{
  "arch": "conformer",
  "model": "CTC audio transcriber",
  "dataset": "two synthetic voices taking turns or overlapping, over music, noise or silence",
  "train_examples": 26041,
  "noise_aug": 0.002,
  "time_shift_ms": 50,
  "input": "waveform_16khz",
  "tokenizer": "char",
  "vocab_size": 32,
  "norm": "rmsnorm",
  "hidden_act": "gelu",
  "mlp_ratio": 3,
  "head_dim": 32,
  "fused_qkv": true,
  "qk_norm": false,
  "inner_norm": false,
  "wave_strides": [5, 4, 4, 2],
  "subsampling": 4,
  "layers": 16,
  "width": 256,
  "positions": "sincos",
  "kernel_size": 15,
  "init": "kaiming_normal",
  "residual_init": "none",
  "optimizer": "adamw",
  "learning_rate": 0.0014,
  "beta1": 0.9,
  "beta2": 0.95,
  "eps": 1e-08,
  "max_grad_norm": 5.0,
  "cautious_weight_decay": true,
  "max_steps": 2900,
  "batch_size": 64,
  "epochs": 7.1,
  "lr_schedule": "linear",
  "final_lr_fraction": 0,
  "warmup_steps": 140,
  "weight_decay": 0.4
}
Rows from block 5, named by matrix and row number. Each number is 128 + 24 x the weight over the matrix's rms, rounded and kept within 0 to 255. All counts start at 0. Numbers have three digits each.
# fc2: first MLP down (model.blocks.5.ff1.fc2.weight, 256x768), inputs 308-461
fc2.105:125144127174132132122115132173137107138128094152152133123130155117130135162091126113122146163129161115100117120132125154104112123102147145095106133096102149131149162143105134161143101114128109143150142126128116128108121121131137114144123114133122130145131105170130168103114101126113165095114121103101151109119140125141127089118129127139143140120155102107147133130114107142136100113106180087097148123089112123104132136163122142136153157145163157135091129106149133
fc2.106:132099128130128113130131157120127138103126105129127141094125174155117140135128107149108167109151142098114120158134173122141136128131142110180148145147183095127162172103117122118112168133093147128143125132133162119133120176097142161159116134155088113131104162130166172132135150123129113095155143110132125104135178090146135140131151179142133123112134096133118143166154149167116132148145131134154132136131151103126142125137112129126111134128140122175127125103159148
fc2.107:135127105103128131094155150134148163149093136110101109093138113123115124160128128102168101151121137153141109121142129160127132102114134122114136131132122115124121093127145110130137136103118102107136131160122143092121180126144151144117144104118103109137118103135099101088129137178099108112134087131138138115139161109099135146117141107116141103112129136137106155126139131147149092153118133147127119114116142144120128105149129144138116104145113137134089146108116122
fc2.108:122155129122111171127118138131106148122109151119134134149124101127132083126152203151141120088082097098128102110111152098157143122145128153162149125122136137128110111131116132134128105142187137124125114146111119122094104114109166128122146158139111137120132124126135118142105115145123126157121150137119112130159102157100145130136132151174125148127156159122123153134152135128144129124161098182114132122123092107142118122103091145143111156143112137138096142140152127
fc2.109:129139090151197138143112157120135129144156144211090118132158122143174143086137137123099163167128111145121117148142119106173184165115131138144094136158109118173151092164130114154120145081214158134106195103128094165107167160152130183130144141182124125130155144127098122123146155127199123148141130155130120103202124112163139087145088122151127174118136173134131117126119121112133144144131108110114163115109123160108189128113128144132118138135157104158144154122140179
fc2.110:128155129131121171163165122136164127119134165125124137105135120157111192142146127127157134118131133084123121114116150144096122115147113143132134151123145109145112135119122127126128122104155104149152128108168142111137085126138113129109145162099138107136162169134134131117123118133080128138144140139157183126127127133148121142123141123104149109117187133130113131127123124156114144127127166153132128142152120117141109076159136090151108122140112108136122144107136110
fc2.111:123095133152119114132118145127111133102111126129123106149123102109113093150141157149124116126096122136147118151123145108098122130097101145119118101127126158089126142121144130165152168145125144141132129126104122118153113129129140099124164134100147109160145107126170110113098150115072103107160119090101109132145119121144134162044167105121118091144125164102155092141090064103135108147158120130118110110107129122134136124098113143152121125148132139161147113156164120
fc2.112:117132117092098156113092091074136116125136123078165104116135167132128130126109118106149123124123121132127107130102169139066096109166148101119084141111091110099139176100151111120138144127103145132157131124094132106140144136159119070085117123115127088103092142129082128132138118086092115086145151123104111133147108117098145104106127108136142113134097108096125089130116127107132123095123147088105081131116162126176087091093109131129112100119060144106092100121103083
fc2.113:123100125126143143088140120068128133150128163159115123131134143059179099139098100150118147190129143113120125123120174098162118148113124084131139123125108064170084167095124102109086118141110119108163142114116135133126148114108153142092137133143153128091120124124138118114130108111141150119108120161118087159140135090135153123112130121074100110160128104153103143133107154116134124137155109105120155127105168122137125127108138111108102108110170134124167162107087128
fc2.114:128175105137076132138108116119099119119133148108149160156123117113147119145136095168108122100144137146148136180174184098115147113140140121088087108146055119084131120119077161119129117135091128127104109117125135143129146129115101144099154148086126155134135131107117139128128109137140133122117125117114113121115145091159165109137112146105105133119125101143131124148153141126143149116109120077126153128138121165094136167109130123104112146097129166143161094138056125
fc2.115:130143116092160089104095077111147145092117155091143140102143129111096134143097113129135129148112136121135110137127147144103132108121115114147125123113097139134134168135144110100139114128094108120141086076127128121153190118171098108103139111111096106120127145129110130131098130127059137120121104144118154124072113080094147101102134124084071085140121070108120121143109092128116133174099177109106103117084169125125091131133114061112105056118119111139137139130091074
fc2.116:119129149095080152132125101137140110132152128108106112108137148128105158131126107116124071096142129152128136128104102153140167082095137150117151119125136131094111130064130074137091089134098135127119104166141120111151099117170101080124118118127117099121088109134145127160122131110094107113133134127127136115120135108122133171119133111127131091153109078150123128117129171089097105105117157105106160153123136108127155123114132127193119127136087159129120138121152092
fc2.117:113122137104103143083139088117134142127134125105109173109130132131110135141120055134127131101081159165116107162128077140079145122130139121133132154099138124101116125105125122149144141146128141130147092118128107093123126104142117114131133112058126116110077135126084141127122092133108081120159116121145103164087087136123137098119131137112122094111115103144137121126163104178129121137171162093110135122120129122114122157140129125139144144097144174127112088100122101
fc2.118:115112104143154141142118158181150154137107166151111105161117104156120170112144136129142107161115157112136148123130164142137124129099098172151128132121120162124126130137162120138102154149143118141129124171174131189098119130120138162149161142144084125118137110117133149102117149131134126131114140142123143140131096157138144102082106116134130163105136136109149106140129129128141124120116090141152118099143147134127190164154113177146129139145109127128140159126167145
fc2.119:131131109155167090103152131163106115128106118141130149119151123128156088087155164110114104188154132116142141099151123144161105175119126172102107143143158167118143096173100115116142129114196136138160154151115127175096154105105084168153088139088100138172119129172130144144117110121202110176125126106171103143167097128168141120130127157162139141145117133163133103110105147147127136077131104173118104143141083152128122140124153198138121124121165153116163079128157123
fc2.120:147131112128145157109156185128103104127122106117145101131121126096106105131125098111080084141111101093125106129126144133164136164181099141181115137120138124150151145091160106106105122082119144100106122133103165122142122116106130131115116123134167090117154108145172135119133121143138119131102141190092147159109169091152120104135151132100140106098132117131137120144155117114125120099122147069104114132101127131127150118128140107134156131145150091124135101137091125
fc2.121:111144161129129152121128124118134123138113104122141141112132133158094113142121152155120133095131120106167112123121106143114149119092156141147130119091113159087126126113142098111147131142086121149141096106121160116166087102185118098105111080096117114094140145115138123102132162078117132155174120144134113121076120146129135151144130102109119133137103100117115143124131092095132118171120180123133098147088098152120120124095165136152133120108103110168089133126125118
fc2.122:118123141101139147140118174142134089143156130178116147165169109158179143151124133118166137101153132125112116118134126111145140151090172110131139145118137159147092132123120110160123103122148132107100104132120115133122112137108173162143112136148107147113127146113144103149124147138157131132102135152118167101153115139135128120137124154133122090106123114138143149131173122135134137118099139145154132141134124115115142131152124137112120146133165124145147129139138146
fc2.123:131130152131136122096125200135119125169133093216121152137156147124204100134133164105153160193080113119189131143124092132177125188112147115130144115116137151179097138160128107122130122123184107114118187136124095160173127108195138173138139123147118161149113082136159144102140125107187155137149066150134131125163148157101149101073133128104146127169112161112154156122143122110114127149141121142105105115121105117122145173094154157135129160140184122129160123118153155
fc2.124:133119096115106099116111114147127105109099131121125171115128119144077094104147180120128128108166136128150147156140115174129114126135126170132137063132123173081140137125127116118133142159152124091154114113141087148116123107108127114164125136119130103129165128108155124109126140146112151120141148106141152120183153144108162131117109145174150062106152143130145131116086105109138129151131157169119136115159108121140136133121099164116119087158093143126110098130175074
fc2.125:124152152156155092112141123126124138130120130153110144112085159117163127166130164084132126125134130153156117109142140134114117162139129143106106110118140159107146128112144159090125105130125124166084140096103116100115147148116133133095136118152088144137174137116117085116093185146128155100134115145094177112144169131120102116130101131125127147133075090129110147098128111108135156133116105146111131116119142180103123136146169127107137146152117136127147121153117111
fc2.126:135134102116136099126102076116139123157115133094121108112140108130130138165109090146117110131126110129118137081131173118095101168119123073175136145113168105127136128120160121107138148124124141136141115105142110107108117130120140101135150175126167145134103124157115148109131129142116114152142071121142159115053104135160115165131129131150115130120145096091161127121131135131090192085123128130151164119144137105114135115164152088127147136136083135122125152136116119
fc2.127:133083126115079162151165071162086140169130116079151100120161074119109149146154118110128130077125140086161129149138171140154112089121127133124119167097093144078140151103158118125164134125139154114155117138119137105140140115125121104161096125126148113150136176125139137128123121128116111121124145084078134132089105115155134150136152115118114082147140105127091089125123188109134073132155116187157118128100145083144076110119140126116113103117086113097112119127160057
fc2.128:167126136119134130147155137176108137132093113130103163117109119117103139178118142166123158112138124142100168115117160100153122158129147122133143154140142092149143101139146144156154112116176168136128134161151140144122141159109146134171114121152136126143133133109130155137119164149096127139163142132130149160143109133153124114164130121154129174134130154145160148111130129120124114121127108141136157142146110136135158167096135167127131138098173140132148149150149121
fc2.129:131145091177139131118127153169140174145136113124122142150106126148133157137176147126102101149206109122180136101120155135149143106163156109162092135107143134129138134115134134114140134165139110143116107107112131148148130122151147108164128135168135126123132151109124129136156102142131107119088093140162130141125115128129143127124145132113095110115134155112163168114092133138106127129145147141157144130140132136134149147124128100143120130151129125143129119136141128
fc2.130:155147096110117120131129094170126118125138103079120120142125123132078120127132151138126104111148115128133108115078123141102119099097112131108135139171114121100147118150122114133155113093115117151152062146138117081133113093148122104176156149122110122104141156115134146131149126123115109114135145084141139141109121144137088127090144144123148103129122117097124159139167163135159104151137131159155088127160122141143110108127125139091102161125084154132130090152135104
fc2.131:143133097121153133148134119230113116113099139114131130153105106128072116104197151127099110122101098128142181088115093122168163123173135165119130105166141152149091103170116110120199079117163139145095127110139100150125159082132141145178129123117119129111156133100123145090120099100109127172114152103145150117220115178133098092137105071214123115103135174111145132075121142146102129129141119157117141133139118109115151119113163167133130147096124151150126119132216137
fc2.132:154120117140122126153100120131129117134115144128151089139130145143120134149109144110165137114129123114131114130129129140156125108111129109149158093117116113151094103119121163145132111120121145102157108112110095093153121169144132134120130144159171126148118103085127131123132119114120117117126138146172086136122135153129109166164139166090149120156127125121153118119119129158146159137129089125150136151095134115135097135144157119135103110136116126139124150133107139
fc2.133:163106135171112127123138098150132129124114139114153139119117151150099100157162137142155123088138171149120115130132109132139175109117197176118119151108118143081129141126139132096143147129125127132123085112145106118167169107132110098152135120138149140170158163138130115161137156152113144121135128113151133100170145192097136142145107131143121137125101171147149152142139117092124114178092143136094132102143094113091134128111157178126110136118151131124109111146150123
fc2.134:123114108130122116115142156117130114101105131093148129130112146101111096132103168130108127147131143141138126167162132125139131107104098190149093092112125156119114114138117136132116110146115144127130150126108165116172085111112098123124128121131123107094112112084123148142112107130162115130147126131109094123129112150130144136133108132127125151139128175140131116080128156121123133137134127111167127106134103134147113132133110157134108104114141117102135103143073113
fc2.135:136114166160107130110098101107136124120097129106140098101111139108091105133108123135160078095136131097140171089140119094044114062131130139125125139132097136097143127151164124156135131122079144079134068137128133062144146140133111098107103112087138112130146139143142124113148140126066127138127111132153126099095126161110110138117131091106135074097136080119099155124100139136087131106135137125107128095146134118082090161124172110109134106116113113133164187134133114
fc2.136:146110114122180123121094120119120159127146119163116144119146158116129137147153110104168149169110112147147132134103112103139140199114147115147108116143139096172147107110127120129095119140147168166117186147180140173101134104109142215116103125167138117110140129122119133125133163160144098119138136151145110129138100113137142114137100160129144181121176137127141121140170117153155105102126124114146149096153113137139154088133108100113150156108151146143149151168113235
fc2.137:162165163133156130101147168166138139142141128183139152105114144088140093076146155107112133192101167129127128106114129143117133171140131113081127155163121136133089117130132138147111138111130122151117140120119171161119113123131130149107110136130138125098086107118136116166121109106167131142115175155168135125096053094113119161145125146169128133114115125141105125074149103153144129133143126136118119138132130125155133128118123123088130152116168130126126126130134134
fc2.138:124147155113076114119130130134096170135120157082169149129145122127131150142124128109150138100146099104138124134140133156101126107088156128127126116113106150094136120126130088133115134123144110104125130125120160071137107133116123112136145160071166159120150132120126122127151139151098138127131143130164117109115072115099146151157125116103173106159114089111131119112145106097139118095113115118124129125127107157109090133139127129149151116179130142100143098107140093
fc2.139:143106116124126097130159152140140110091140146181130162093139145109199154107103109140123106191111129144117162127126083123141102155167153100117134118104109131142133117123094157135153144133159072123126133123110134212090117126118141170122101180165087119119096091134131104147116133119193144110112148139118099115185109134123125134099113122130151174145149106153128129146106080107108142120128105125112128112162096150150167123150124173125100123129143113132126116132169160
fc2.140:117114131141127141142121152139148127139123137163134128134131134124124127105155133117127165118074141098150134124108107141146123107096124124163129111124163131113113154161147104154180104105153125145116143144155120145118130123101114161180142154169123136141101124103096114142116156104127128116136122133131150133170092126144128090126096185174126138141140174135135127114112113101125133128144131161126111156126145115113138118129129172111149140163129176125135118119137150
fc2.141:137162112147120115101114111127118120071135130152138173120139117106107149085098109153163155127111141126141137123115137124124166138116110122146129141123148127151107111097137154155093103128109123152070126128105142132100143147112114127104143112149103166111162122109121125131154150131095111138135110130123123119151133094124128125106143166130118139122093160139110089086125119129145136155166155121100142121118093139117131140150154126116141136138134122137130142146107122
fc2.142:115149135125164123115118123186145099176087155098126137130181114126093148147182191160110117058115142160149154147114141114150148111121175195112137112111102157142097151165127177151157128118149137149122108155122091085122101144116121112194114121073112106127140128118133111147137127122109173099128145083134115117146137165132139148108124132179147111125140146107122161108145138134125135153136110237159089133157131154150142139121129163117117111120113127139116125115172128
fc2.143:106156140102098140120166169111101110132113159125120139150110139119118162162154105095103121074149162153147101094132105154104122111143145140116135155151140132116128166111131095163127116116127145183133109109139136080143084129136146119154125160117107114148129162161119146133154124109110089131125110107103155106105140089149147095114130145122113118146146099102065141136095139122116092159097131132149138122126168113132133159123162081119123132108129097120129138118169120
fc2.144:107136138128124122105111076200131074138119094092089117090138108144119130100187204149123175112120098130162119131102113100111161100137113225138118142106115195064090101170129122111163112119161098123147099084143115090121124123149154112180141128105091114149146127088107162109115170138108151131153140085141120142133155131120140115145113111177122111165105128103122179104132124107097128123150128164124121112119125143110105105127117157123107173107109130125118155157182089